config = dict(
    arch='ecapa_tdnn',
    model='audio frame classifier',
    dataset='single English command words and digits, spoken by a formant synthesiser in many voices',
    noise_aug=0.002,
    n_mels=64,
    hop_length=160,
    num_classes=41,
    activation='silu',
    stem='single',
    widths=[192],
    optimizer='adamw',
    sam_rho=0.1,
    steps=6600,
    lr_schedule='step',
    weight_decay=0.1,
)
Rows from block 4 of a small audio frame classifier, named by matrix and row number. Each number is 128 + 32 x the weight over its row's rms, rounded and kept within 0 to 255. All counts start at 0. Numbers have three digits each.
After each channel's rows are labels from the 100 clips, of 14976, where the channel reaches its highest value: "top examples" is what is common among them. Only what is clearly more common there than usual is listed. The data: single English command words and digits, spoken by a formant synthesiser in many voices. In brackets: how many of the 100.
# c30: last pointwise conv (model.blocks.4.c3.0.weight, 192x192x1), inputs 0-191

c30.14:090141154159163107138123143132131126160165098123128098172146136065097154124126074152102123120123113146101156114125134095116140159159150142163093134101075092150120208091221125205113149163123144133154192199130155143154088095146080159150146153140152064151124106164077103140134126181151157143103071112121105179117135128162142096100134159148126103064072128131054136135148097122086091125173116077114117136110142141116086035129096077130189136131117129044127143129085078091101105157076124062109069119126184089159110108112103130076141160133147130128073110097165138083158144135113158154
top examples: /s/ (94); /n/ (67); /ə/ (52); /ɛ/ (47)

c30.140:154113143108156112159067124158074126130092144137109089163154121119097049154131128053154139182126094122107159130103141084138128185079095103113106114109085083165077094141107036130138115110107077028126100143121115071074126116098070105110134112118130084116153121090142118146100078063077108099138086113095163132127140054095133146108104134109126048127096102116114087102144111112122086130146172075139161158109094183123149173126120084162162118148101129131103120143104146130099139096179100099135136143131143111109123167148103021082188092112168143136122111087140142181133169136151086103
top examples: /ɔ/ (59); /p/ (51); word: pause (28); word: call (28)

c30.102:142103142156168131134147141111099123092142051173142103161172107099098127155233106135090142181084069158171076133098076117168132177180094167097105105141122120149155133120093148182121128170099190131124108133144165144114198105122086143165083178123060120065155097185095132080120060142125169126092142117077065124076156123140106109149129103108108147111160146176114121193180194123128145132127143112095121187176155132143198089121140148128102191160143142114129131105093098133155082126125092109125098112174161139136142130158113166154121127145147096098093173122140124114126137145127137046
top examples: /aʊ/ (50); /d/ (50); word: down (50); word: two (37)

c30.104:144145162131097122154103075170178124109109146075122170107119136137110140172132155130129149066132146084129158137122113157130107138128156090152102123153119124147093115089160118134127051155154128134192158133116100126135077108155147134156157105101136158130175148124152139091098156159108127149137150125145088130178103090129075112153096117123175154156139130075195155171107212123139128166156195135141130133237070122114187138155135138095138109142174136192151088121182118126130175160073199230138132122086163122102131180121174140173131135138137148073170161098050131159114056123144141177
top examples: /ɛ/ (73); /j/ (64); /s/ (61); word: yes (61)

c30.115:126117155141134118129156107152147161108106094162158117141115127132138146127155139088174125109059074197151095106119095114136090062136081128118129116145081060138151157182089164179145126173135161145128113148091197169092152078145088147137131120127105081158110135144097132153195104124131142121110061155112140161164066131122133145137096151118135066091134145131063164158182153122140102144141087158126089133115058151133130101144177117007181081116112054118095166111120124107107136122134211089129139111105171135154069112097154107125150100128119086091103138114146173162122132143040097090
top examples: /i/ (100); /θ/ (100); /ɹ/ (100); word: three (100)

c30.28:082134155122145190107119128138135131083180112187138145186100125184165154126123158123132114124102109157091152184104062119099106140141100133113153139241096110083135210088122151100105077150176171129112101095110133162140172140116142096115106086114079098151108111075118149123132096164132095068146115193131142120142116137117169158225152131108133121086103114145146142164084055130188103134135139105115119098146178085096121102150116150123106168144167118098110115080130115144127118189076149118085113043115075157157104078062125129135142092126107116120127096077096161134119057090120106113
top examples: /ɑ/ (97); /n/ (75); word: on (75)

c30.119:128134071063114122165121134111148166050115145125146159118134164147157078139111164195124130091074113132156157097094076154142168161160093099107144113132135186072132086108099225143096140184156157117184082122139163138106167132196184151164089160126083097117174108136103108105169156099139137130128098113127155126120117113129118141125138139122134080129142139176135195118131155115128120146111117170156138098089096119146091132111151175042144113112154079130128100111190080097131200123158187177165120118093085137185095149105123076199123152104081156109089082076114130134105122094108081155
top examples: /p/ (55); /ʊ/ (53); /ʃ/ (53); word: push (53)

c30.187:067101093090156124114118132181083130120140139157166114158121153099093087079118128131124123115159124091134118122088138121139146157138147132111173182152151177091124097133139136107120102131165120052071104115113118113079101185159165110085144145179080129048171128053170085133137145132098164095084154092046117086067110113128084159117113106089112136105096164153176124117141166133187117144113144165190128129146138113129120084070136137072114166091078236138088089100182203141086122148108109126147115173182124130142086134162154108097158089139136078074125138111114120114139127163093150102
top examples: /k/ (51); /ɪ/ (45); /oʊ/ (44); /z/ (39)

c30.116:108106139163148069077070066106168104094141158185062150056119154108129110131120144116178112117149163155111149088152111112064188139143166117176151154121119149138095111142089140195136171122171138099063118158104114124166157133148144170126187181129118136121123154124078082192176101083110131098164150089136124120137134125112131085078045121168077121086142121148141147133146128125172126115187115177155139126133106130099146097084107078065111127150121175148136120125082093172060131125159183122145138131137148100112132112124124042065081102141151111148136079127148162158094095156085069158
top examples: /ɛ/ (88); /ʒ/ (87); /m/ (87); /ɝ/ (87)

c30.131:103155135111150149124101094131073171159110123125089117132116168077141128179063133163116131083181077101121150135138121116107138148139119110172115144151051044114153109083149155085134135087131126098110090196058094111178081139097116118093164128121141055071066131142129132029119175093119156119128094194126130153184132150124146162101122151070157153122148126114130135075154132074108154111118084085086102128091160086078165138139043096121121102177126137113112100077075141104155146106122109109144090104143106119169092065157073094138166144129119151149148167115157127117174160150153136093
top examples: /oʊ/ (72); /n/ (62); word: open (30); word: one (27)

c30.155:094149124101159059156094131112092142129132086123147100152169131103086124151158109111099094122107129103124116130155136142127159133126105141156107147100097102123123147099152131098178079116113110114145128099135154152198106100102058057136074140145127088136130086147060123102102097141115124129115109136144132089094112101082153112113113068093164103113126075093104180136125079131045140056152084056042128161109136129077174168157065072101125125140145090061086172117108116077086133133106072110098094064129161116082091115153097116139091103076153122164058122088149079065106148110141099102
top examples: /f/ (100); word: follow (43); /ɔ/ (41); word: four (39)

c30.132:129077153142117108172112097105139148113092115046092122081112164119128133108093089134105140107199223156082147119123184108133183141083109114121066127126061076126145166140166076118196132132108163163123133141129141154136142126063123173143168127123112166139068105156127127087109151107144106140143140204100145153128115048126069120135144117081089158145153149120145154188118129113096115107144164148143139155145119140114198101072162195134145136107104114213128163109151180169129098206158118136127124066096150096093112131147103132101112156066151086141138138148136078135169135097133148188
top examples: /k/ (57); /aɪ/ (34); white noise (30); /v/ (29)

c30.15:070107140132143097110081110112132139135143109149103172103171126132184170111125152172170058130093116106111137126202082078107122145177150144128115184159109108096140135136140111124113070075130124117049129127110098076081137056182097189130149121139128050108128128105123158133151134154113160115140122159052174153089071128139134200132203060127098097116087119145122114138187120186130099131099087152149082145105180162087117112075156143128205136122092108101147125145115180096115090074141135145133129143077095112183130086087110138133072126110134127107106109146194147143168095137131162144
top examples: /f/ (29); /ɔ/ (27); word: off (25)

c30.56:121116200121153120175126093081185101104117089146091128169135162119113147140075142088174136088149123140092120139162170140121106119127205132119064161120109126090119140094129097177142082166156095116084178095132087070076086073133114168086149092117130124115098114170141184093052163112138126166185117174086117112055093118162145171149140096136089141172131095151145096142143157120128149222161090103147136104129138147057147092103151104117127162126137102136152057077127098135130125099146151132066139120162121133118127102144194139124113128155129149061117191214118156117116129075112156142
top examples: /aʊ/ (55); /d/ (55); /n/ (53); word: down (44)

c30.106:134106105113151125140205086136147162103126125055165055148139132086092117088065134161140198144137168140119127107094129138131145125168179108111115140103113128178132131141140166173131222191136075142124169161125136162202135113104089034175131172111186131104118145177110110145127137150164132143145182120131100114169169184172121135105120164159185110169088149139116159115104073114063133169149127096127120168177097142078131122169091105113101150129184095113112196104117091099082128135098122140111134135128183133103133132101119171153136137136169131194179139133197138141112174104096106107
top examples: /eɪ/ (42); word: eight (37)

c30.147:142148166152098102126041130139089124135115083141112069117139075115074138170167057136205160166126177187114110102164146121146181143127140119181105065121168108106137139159143139167163120105094126111090131110082114159106209146171131139065089090161120105141091104091169072158161111142128111117164116137092154121092093125134082150110172097116111135153082070149078154118138117196149160132138155148140135109116124176082161078084115092090103164173172128125105072141137148180110079133132145155146192150054110108161102088109077166122154119089113111079120084106128116118077110099144125156
top examples: /t/ (65); /ɹ/ (37); /i/ (36); /ɪ/ (28)

c30.52:173152127112126101167169133125083158140123115146072105107160072108116070150099103147101199162077136120188117081100172160123137079115115108109109153126136167122059110158113156109132114074088067066169203117137055105098108074160125144077135098116179179114152141105151126110108060123100160144188161121096163127099113129113112145116145067140131114165053096096173126107176120113121131135128155147176133134117112172089156151121135075124130145133163147135078151107172150113155106120113100159133101135159085090102125129143180139116111110108144188129062094106082139056124096041117154176
top examples: /t/ (58); /ɹ/ (50); /ɪ/ (46); /eɪ/ (36)

c30.126:158102117085144111145091077119160097147066179080119132125095129130124126137054130123147147142200183108093161123117157139165136075090176112117129118036102110129127125134145151145116115115098112122071101036111133197123170137089066066130070131179099166126088120168102119144119122121162134129143095115171095168107220158122105129084045188141096115135119174110108108175128140150122152112134101120119129187128123107165130132114113090148071147125151118134082172114089140110137108094155134097135111101183154158116059121153137177110131155134225130132056169116161090146129148123118125126
top examples: /l/ (86); /p/ (80); /h/ (75); /ɛ/ (73)

c30.153:127092132112128167189136139134115140067143155101099127122138150139130119098193120096162106170135124105144114144068128152140153185167151152067169079142101102119196149075163110127175112167094159104112201068153095126105170065159100094117103123146171159174123069146093159111090085148130101136121145181063144184136138174181141147194148133118133109142157137121114135166141204097192167155148156125168149136096156133140182139077104144187148129114120122143172085149116118089145107087128097128125154091145121135126159101179129187076143161100169125098105209119079148122142152120187167088
top examples: /aʊ/ (91); /d/ (91); /n/ (91); word: down (91)

c30.190:134138182168190113179144082093087106144190057135103047158125100074039143140147095122094158140100054128084126080116102120156107103173172120165077173077103115134131113140114130136109113091106056046087105088089047112169125107134136146099132140190102108119137124109124100070140119128118168081112103154145147198168124134152127140142103142154144076139071152120163112125187127141125099140128128135193094169133095153103079105110172159104112136101120178126089122074118069183076136134149126113137125119139128173107117113131117147118130094081094108167112120133124127104060144109120124115
top examples: /s/ (87); /ɛ/ (56); /ə/ (26)

c30.121:166126147192159096134129104135082132158125102144119028178148095043095134115167080107118171209084149185170066151130120129155097163148145166084084122038121093151110159142167081146201082145062102078142159184183131150139142136104120120164125147170145098101169102194147094083095118125115186123122131095121115172093156057141077117123115137128099158109112102096093139126143150126093099127132135097060097171136111134104167149078131114115130132111127078131157111136121056124135103155113102128101125141136124084086180134123103152125150134107100149147126110086076131077125134149131116167
top examples: /t/ (81); mains hum (38)

c30.6:090185067101145058124127130092090130095201072159113129151166108053089120159155104149109110115093072116131074064127141140079137161146119154117041025118121103121114104131156061073122105102089101131138109081128101084146084149097126134154079158180065099131174074142115099083142097122104182120126109149124144120137087115085145149126176097085164140100103114063113157090162141163113114136143128103071116186155120132053161100143066092121156105127107097123086139112113132137136150121139126148132145122172129088106106144112117092146155114101115154136136065080155114144149094140182114101
top examples: /f/ (59); thin (high-pass) (31); /d/ (26); /v/ (25)

c30.110:132154115104198121142135072134096156158133101150160126100164130110169088126126177109122129112112088094123146120079091111136127125136080120121161157073176108138122101202147163143070152069114101130099114167072142134186115164113130066114064094183155191151095145143128142164175111174148122098160148086160141185139102162127087104112122127125108098081087124164122116123132139094119145140039052089155096128082187132155139112139148096093149143081107159106139121124112190173153138083145133100102109131133123120102141118117154169110007148152104117078112087139110149128071116100071181080
top examples: /t/ (88); /aɪ/ (46); rumble (43); pink noise (40)

c30.173:123121081076165106117130109114064151143148128091133112069127135091138099103115118129133133153102108067131140122126105111126135115173087124081101121156106071063131126144138057110062095069073124132167114085066119103116079139109093120135062121138138142159125154113112129113130149167102154173082086116108194087120107134125143166054158121060123145101132151117079143138123118138068155122155107118085033144118166167103185149146107110122168086133120114123082167183108132081126111050128136105082060122111127133155105133130090136140116129115123116069184104074138148036157136168137161067
top examples: /aʊ/ (95); /d/ (95); /n/ (72); word: down (71)

c30.87:177112119134082135152057147161137085133065161145122132141107109108108106153106136095112170156182183137136087123107179172157098114062131131095140054083078100142137151168116123116115152157099127101109118089131114108109105124127089116149099098120117136128013086150097084103093119177190082126113118161131129113109177131173102083129113208132137159174147131096100121147161191113118117131146126128137158132147139133106192101117069164125129145115117128146096153112102168164126067098133126079163105038152107078111132069163163160082133119097155151132069155129160103120153235118145140147
top examples: /aʊ/ (71); /d/ (71); /n/ (71); word: down (71)

c30.168:146145151125186136150082130106131066129164074146097140144168125115117125116133152117117188123065081093132088165131127095138113103187060165149130100135138102103190165151095051101089115095114078174105148097066095106125118209094115215119119118165105166099126144105101095100120094108095131148103064122095119097163136121159073168168116103096156152086129097082140103090243109157122141123143101148100096162095095183147168148086139130127121116185134155113104106115092121128125123103142075090100159133154130172138127067122127134083123113077101097107100091096153116128140178147152118060
top examples: /s/ (66); /k/ (55); /ɔ/ (33); /f/ (32)

c30.23:197107122124158151166112105145119095152137202105133136151086076123082103093070123080135143153163158105114154141123132202186098073090169117121140125110102143183159107135126133132095153095117100092117139147131117148108124104131181103062121111129102103115067117149157092103066074088158116128105086132192139126120174168117053114105161138132150143177119143121092118125160105129151100090115095068146112114134103111129214175146066084057133105117136082097088162077116108102067148122142118109137154121172093109113120098082131120140133089086161161098078142121141118085134167053073052119
top examples: /l/ (99); /h/ (97); /p/ (72); /ɛ/ (70)

c30.90:179096129161143128096146129111090146163093126150132063131141101112123143112108118082080212173138098151155089094107125126203121109181071154117120113137176117180148120189118140123162152107127094182180128106124117110193106111093147129160201136137177163115182091116155044160145098172079126121157132167142156155131147114131143087145138162175141120133099198106112112162161099169119126094138121127201098131075133146111126108106171112157125127137136129163145145104117080139162143178165085130141147127111064108104121095133154171098065073146160208126082168193093172087100144103106096167
top examples: /t/ (46); rumble (30); /ɔ/ (25)

c30.67:116164092091160084125155065121147114161149125083130123128143190089151141132111141093116086104131118099108150105109091133156166122157133071155132086061119097074123134085132159156119130130079167125145099127119132159119129097135091129156121143124107074139140108136131084147159080109193117130104107070208105094061182205126078138089113130165117146119142103140062131130099113163111167095133086149085157082100124082146131128245097088066136147069153094102126178159124088086104142129142142130182065107114178158085078039099137141126116097150142097144143129100097104126095148138134098096
top examples: /eɪ/ (56); word: eight (46); /ʊ/ (26); /ʃ/ (26)

c30.148:106124185121120185113088148141196059184153154172182185141112169164163144079096201128086133101155152177064137140143118087103115105121165125108222093198121141084098171105147109108098122101119111165090136134114087127158114134110115160137126129130140117165106120140059149119079152143087120078145150116109115077139115124106168120172079092150123121118123109120174105114058108049167105131122124085153116150204085129092101116104145112085087106109141138107166110103126074121090095127138153143061107130121127140144165098135129120133059127111105124108147154162060191086132082089111108091
top examples: /ɑ/ (86); /n/ (80); word: on (66)

c30.62:145133088142160117090128143119134142148146150125160114132175108150159139106157109098050124147164119171159100119086166107121121145135081108098173094121133103186159114116122112130147171097132085102162106134130114053123101100111136159123151098116079116086144086028120097125137119157083184055148132146124189159088128105102147089105184117135111031142072175139115170073127108128122097094086143173157120166086170141051152173149080109182155106125127129126144137078131176169108124110137132120117143076147085158113136138151106057137127121064178169143115183108136157090145100044131092103
top examples: /ɔ/ (88); /k/ (71); /l/ (70); word: call (68)

c30.59:177096172126106095150128091109126083053102123110135108093085131123125107148056090088125145130093168190146129146120090122167137079124103153148137109109087058190174099132102096151180122157140143126168090194088118122132047111123107111115153114096107123063097154118148116137125075076113149104085083146158135072057093112156102098134092104121156184082154173077127136171114163029136148121122163099188118149137050156119146129166052131109142085109180149158133161065125107109098154116115116124141157152167167125102104130110105117091121065117094118122103147131114170133114113158127105150
top examples: /t/ (52); /d/ (34); rumble (30); /aʊ/ (29)

c30.78:073110157104171117178136066116153099146129103162060118141116124143094091131186088151141083067120123097108125120112131119134112143169187132138075179139086187142128141107142150146176158174183136128114143127174140152200100076119090124178104165110151102104116197138104152063089177181162188138112128117115127123164162099137134091156131104097157149112122146135173112152143149118123129171224125107139131130127137138132166145094135136126152144099141061080150139096124067149129190184112132158140111129130113173106129180100180178141067222175109152185128129136080156166093163119098142132
top examples: /ɔ/ (62); /f/ (50); word: off (46); pink noise (34)

c30.103:161186139131180164139087167164129148171138146188144121151097115073134134182103123135099133112174119113141146176098139141116084115107144107164151160129090106135136110104180107142121104113180111072140114150062130122146099168125144123127151110097093089095135118122135131128113176092118179064173085130111128136113155161141163206072134179139110178147112116128116085121209151148122202151095056123118075118086195130109119104150111107168175156198083151102109086083135136119174150132141151121147150109131122149177072116061157094130185112088136101095185109125162118079118190132205161101
top examples: /oʊ/ (86); word: no (31); /g/ (29); word: go (29)

c30.27:100118131140137117178072100163186165129076152116095153095096161196140084112144181056124078134188170155092195145117162144089110087096120082123201131181127113105106158145142129149119121160114152159091113134121156138052072054182143186116192054103139134127074095116143140109064118115140129148159095138109152156152108118159113118168105090117113128170130101144166105133171098165144111155147142133170115137124151123114111108117169141096139139124160088193142113125105145135138116201165165180136150085135111127164109148118190167130120127094143085080097186113138156156134158059120138189
top examples: /w/ (54); /ʌ/ (49); word: one (46); /j/ (26)

c30.80:149164148196125107108096097108156139157100120118104109099111145125138113184164114040118148194113138216105151116104104080160151118090146145152099152071100132129157164128134119180191114119096104088108171165093142134138131151144102104070103128188131061093136103118112101158123148191146081162115125086136085174104175100112081134114135123172125130093141138088110102121154131152022117116167072110121103139154154155112160158120141096135156200166126143076173124136156127137117103119165199119115085068099099110121140128142121137092071115092177150117068152076195110129112140121069090143
top examples: /s/ (100); /k/ (54); word: six (28); word: yes (27)

c30.177:174124143169105124102078145138124103092128110138118065122125157141112049121062080028163188175159162188147111117088122115112129081109134169103131124085119098135081156179145111162176165131111109131098100089190197135117155127077123160163110168103120134126113146177115099116137073094118183103108101114149155155089163121107092112081158130131132144122135119141101133148173120133076121065133079131108177156093155213156119172137144107128154108167079120100135210118054132145135138166138074096100093144136152134138134078141109125125167167123139134143166118101181136111167174209152134110
top examples: /s/ (69); rumble (48); /k/ (40); pink noise (32)

c30.57:153163177115100114129153089122158132131059095151162132149053142102089119195100149132173151089089162150102161119165140104112105108091156083157118145143120131133113083101127087140099046109195079067102126156119107148111102143177133140133138082191120096145123143198156196120124166088114079151127094111147105096088080092083139180117103132145121127113186114061188091129121136066143136167143117144123137127140112076182092131133174094112139119103159106137139106142146101126079166100092181127152122200115116150147133147122158139149139075193111146049123081109135191191111099117095145147
top examples: /j/ (77); /ɛ/ (75); /s/ (75); word: yes (75)

c30.150:068138114075111109089124068133137194068089167128146132079139233113159106096111175157093052094083135142092155089110116081076206178165130060105166149106128157099117069113097135100093139134205129133158094147170094142147127157145183106119154153113107031073138130087138143106147158082132107101151127079155119140165129123133137142112104138100134158134144070156178179074157112107126151100108085118115116131161127080160104113124163114170109129114110137173121108087114107122120182156131158180120096178169147114142116174129139065126101159109144163137167113096134144139110118134145166144
top examples: /w/ (60); /ʌ/ (58); word: one (58); word: call (27)

c30.136:152133136136130124142104085203139157146138130127164115115132116088179122136130143119072097073192100130078109176119115082141106144124030104136176173176135141119100087161171150097191106124144107112123132201131064140171098172169117141144142101140170171121122177163140224097096154156105182135144168143134111192159121097137141187134169125143078157100115154099173117118095127077131121138072143125146083095126146137130099133090145129144140130145166189156131169143156146117100106141098184185082074133097136142122173098102143140147163146092121139122144105125144221093136129077128193177
top examples: /i/ (78); /ɹ/ (78); /θ/ (58); word: three (58)

c30.7:102164165114149117158199072160104135176140154134143082165119112104136151151128132110125113090190156101128111141127165098172087129158151114154128141172098080170202156131209162145154160111123093142089183108093181124162184139157114151133171148149125165150099101158128087126114132191145126113145098181088153139128166109115160144174144148193118111138143179145124080102129099129188173133065105127169090123092135074130097061108136148137112113165068091121164107092178102116098107125099135082079159119143119153163159095050137129140199126111149161084115183180097115159113155096166170085
top examples: /p/ (73); /z/ (31); /ɔ/ (27); word: pause (27)

c30.113:095091091110161120147131130121130077120103185077146112119129091116152131104057086125110122117187102069080118155139121152140090116083160112115135107127124145107127121144143154144131158106122077064138139116081133124086141072190140096074121119122141095084084091133127087089132105096145176125128070066129126133062133183131133109128139151147120163187134171165089107085140116148108140094102073179211120166065101116105066129106119117106139117171115124082122124133152136084083089126163092119150103060130144138216141079148155156123160137072211155092082175135145133118121170074066130109
top examples: /p/ (96); /ə/ (78); /oʊ/ (78); /n/ (75)

c30.120:146122148172134120123085115119225084096120140117107125156074141118156136129075108096205103168137153137091147130169135096121124121121141067154117203154129172109086107140121088107103122082160076097117133117079075131133122152162164186034164099141161165149129190129151120140070197105102108110165138137125132121128095079111131175120148113110160153143149094153194111078131156089133124165155132097107095106147112125150157135075118102127139096135158123171168068130147150138109164149187127128138121201116184172114156135153218095103155149172128060151092115145080172114131084124157097163
top examples: /ɛ/ (98); /j/ (93); /s/ (93); word: yes (93)

c30.46:137112143087104176125053145143156073107132120181152242118138180255220148099174221132079074111158065111101137152096089101123082124077061136089208090153149125060120171107153132088097128123151086144091157116128103136148134150118119131127104141108145148137099167146103139126119157139139097105140120136122133151178134199102161102172077119170108099126102148140148159111105116134098130137100089152143135182163131121134094154154164120090096149117155137127091138133108102147083149162116190155145094135169145160147110124144138134096107127115140107156108111147070146094130125119113136119
top examples: /ɑ/ (77); word: on (38); /m/ (29)

c30.48:143140139160164084089132105096104177158068150135092119042185162068152145094152116167161126129110102155134108121119100090141167118145130100087089110117131094132096116115156062128111070083117132132152104099135138066088136080096042102107138075095099074095155129084155116105128069114088150138124168097079157114131087083135132156132177092091140092114091105128110125077211114143110106122075164102118045087148167149088179138091153104170154111130114098120094108139120120110168103125160120108079169137098104125122115124145106062130140141069054132104152102091170096070128078127131126103
top examples: /ɔ/ (31)

c30.5:143120153161108180127130161176161108126147159105118118091172090160116080093129069070128184157143155186166116126151118095118161098124104149067128066119165131091106102202103136123130150105065093114093103095148085099135178152138112199129142127125061166070094113165078131125159157114127139160122131114147136121126156123123126140093141095119152130173143093140101191135138159141101148116107134127105142135104120206156134158122158101138192119196120145153127212177066202168123091122139100074130169144162130146176105070200124078099161120094172166167100126100154112086174112136161127099
top examples: /k/ (100); /s/ (100); word: next (48); word: six (26)

c30.174:178130122121148162188087137166150141118179128180109185158097124163113089139132173047132127158151139142122174131101134127137128124129138146126170110120187095127066165122128087133099096131098168175145136087160147142083137147096080093170089107120176187193100132160173133178083091121169145135174104089090112129140139176108149106135029138148140100110098133111093117123120177163159140113126140141158104137157133116123134124087093117061063165143191171106112088169104162158134112145142145046091127151129067103158119151144106169066077184200076100096118143143092107113129094155110117106
top examples: /ɑ/ (85); /ɹ/ (65); /m/ (61); /ə/ (49)

c30.186:095127082133129135077174018129143106198090145086141086147124168096107119115076128127147122127125159142094188085125124074138173099176173117142125125089094111074119158116135174141185119136126098132138144157065127154141128078076073120119157220151159106105098140139122158151174125155127076144134118113149092175119167176107097094081106190154065098092059129104086099108107100127096160115156140156136140121127089084153086119163101078055110107117131114087104160115141146118056121151094143119138105108141166128122125119129068143162088123118165155142134153070133094173123154152069103165
top examples: /eɪ/ (69); /t/ (53); word: eight (52)

c30.108:153149109159105096151117144120068165108153101087138066106155069081138103091103079093127168174077109163132105082079113122155166132103088125138092130105149126121146112177072115126105093087102092142080106105141081059137145135095093152155119112118120113131116134093148112113163087133144135133119143100077164126110063040066109129127150079048098072140069184165066147092159124131104096109139118086155075147125142135136130144093115077134145121126130139102158146071133163167133129013157143021091159107137108103117107133130074095125136115115145119122107125091152146094111087111141096105
top examples: /p/ (51); rumble (45); /eɪ/ (34); pink noise (33)

c30.139:127143143175151115141106095057141079136111149126089092101126123106132197100163081124180093128122124128119124130133101143171140104168126184178083075120106075105130114109120116113131116106113114157063057050099116122145145132095109132189074146124089188190080130136164101167149109147118121116071145216141117099093155092133096098109124123113156096131137140105112103116184099115104128084177175131097108163113083172133152122183099073147138117122166119098105157113108128123072097104129093113116139081117104196141103138159135100132122100053160064061083113126096080116126169096107047100
top examples: /t/ (68); /ɹ/ (38)

c30.74:135109161113181127091148110167116142145142104139145052129150108039073077070081100097146127128125136099100144133097117035246118109181168096071116173140102133144122105177102162146107209140116094143139204127074128135152115147138149158124148144148071177149137153136140097140178068139107095132165137156101093106113125126146109137126144138121112125154139159131145138113089112176090142130181126093117092148123141111092147110116146086136117117141096104176088189125071144145126173085081135086120111162211176113098122128163095124083107108126141119171051162094154094151115144142138097123
top examples: /l/ (83); /ɑ/ (75); /m/ (74); word: alarm (46)

c30.37:152107139171164059099134089091130128177117127106092140062170204108115139076138117124129129119072079163163144135102090094116136132178086150053094119156157115038142143129163127154104077130154188169163185093071159147087103178120154171142115131159080122194173099115105069160160134149125098192112120130089155118131111145135112149091153096119096165114116107152144124157172136145119166140130110178115082118140138135129189131171190153122115116135153152145138066216151141137143143149137169154125149201125162152090144128125118107136106082128101153048176120098094172127108098162154122127
top examples: /aʊ/ (87); /d/ (87); /n/ (72); word: down (71)

c30.93:180085110150172120181102117156138070113143147037097103120140128094073067103056067077113154197117111163111099152074127083166145131133138176170092100075134128136078121146097158166117158107114145156140143061129133130137154080133119107084083165121139151144095150113130114117146074122122146123066109079130118062127146170107116076100084131177153153139076132164073119127127057109092123084118099105141158166098117146113098151134095094101170111188147125072145153166109094103170146065172068088134108128102115133085136099102077148116111116165174112182100120080114113104103157133124126135
top examples: /l/ (63); /ɝ/ (49); word: learn (35)

c30.12:110156163131173159161060154154119076124155120148128110150139084119085102105101112101127136141086102188064096138116099102168098125080104146107126139124099111178197146124092083131089110139126093068107108125090054126078141111152061075088126111170112095109108157157142140136072121139147137144118107192120147169135074132166155119153122122146158087082123139091059086112181115137098090155130114125153112131107138149133132141114096108157142080089138096065136059077092083062120104080126146116105172077053123145131154052087155107051137095099155131104043132127136124097122142111118100138
top examples: /p/ (38)

c30.61:145177116069162131156133156164142146180099162135170120113136094096095095169144146155171141114140177091178140110166152143110109104126149110163159113111119096103115093145161131133126151090147084071125102110137145134133160085161124084117120113133123128085089096119093101087096141133136129045127096059135129167165122101097129139100155170106073045167082103119111086079135136146081068103094050115132087119099152109121157144090115084107147127118073042075105128094103104108105123122159142129142163069126062092176159089067141109092163101055110178080075094128133119174122137092075141109
top examples: /dʒ/ (89); /tʃ/ (89); /eɪ/ (89); /n/ (89)

c30.33:087091129104131126108095090099159094072093157094105224120083174145123131051119192162140056056108108114028152114155158169081052092128131057095110127107133088118105121093180082156153115125144161155135140125109185164159140118155150114131101096131142069169096089093141153102111167138165118142097088130149131092146117126174068134119097170109085153099118145132153118154091134179112139117159094128124110095149135103137104097080118179111109122095089133123101074119183110155142088145116139103111130092130115154126087141134119161174137180207122096108185121117124121085160151135112181100
top examples: /f/ (44); pink noise (43); /ɑ/ (41); /ɔ/ (37)

c30.176:115060160069115147106134071113160102093064144100119175085111146134120130067088141117146151156168061178068162137104115118124104095133138130080126095151165118118082076155083124111073161091141131120123060108135139166127095185133086097103113152122109110095102165072110072113158137124140115123102103145141166073101145101070107091101105135052095176136159150129137179109141119132126138128141125185104132147154118134107094164109150116126084131120092180128112139134168151224125164147124110091134034101130140179168117090219110132128134154083147165163160152130144144120160119150091113048
top examples: /p/ (100); /z/ (56); /ɔ/ (56); word: pause (56)

c30.81:111113105154138119116054137096129137141113123109086132197158193152137139132130175154133105137122135136089167175137149120129193123138151145142111132151169168150094133123138164134188160120170200111109100149206218161110169125111164135117156141096098143078146102087109113130100129066147126069107135134151143172189166168100100140082105132139091096135089125204154125137148144118104130150089148162126162091128164112142141115107088090094120127132080127085035136089067195168138131218140153111143147107163115119184100139121103139133129216133116104133113095092127102117118107212083137158
top examples: /w/ (52); /ʌ/ (46); word: one (46); word: pause (28)

c30.161:146115146122142127103095153135068121123178134160107102146181102099101040112106102066131163159123077143154080117048127157168171122172075128087158096128200097133118132186099140077091122105112136137155087146126072057150127163061149101108134155138127127151145169111127117148126070108075140123117140127167138099098096082116122110088111167081167086136131152141063111127135110139081109124135134052109091119148092144125146184119124079130145125205106141145115141135069115102146186123163067058144138144160131129081136093163053127082145095144161171136102124076077130117118125101121077121
top examples: /s/ (61); muffled (low-pass) (49); /k/ (46); /θ/ (32)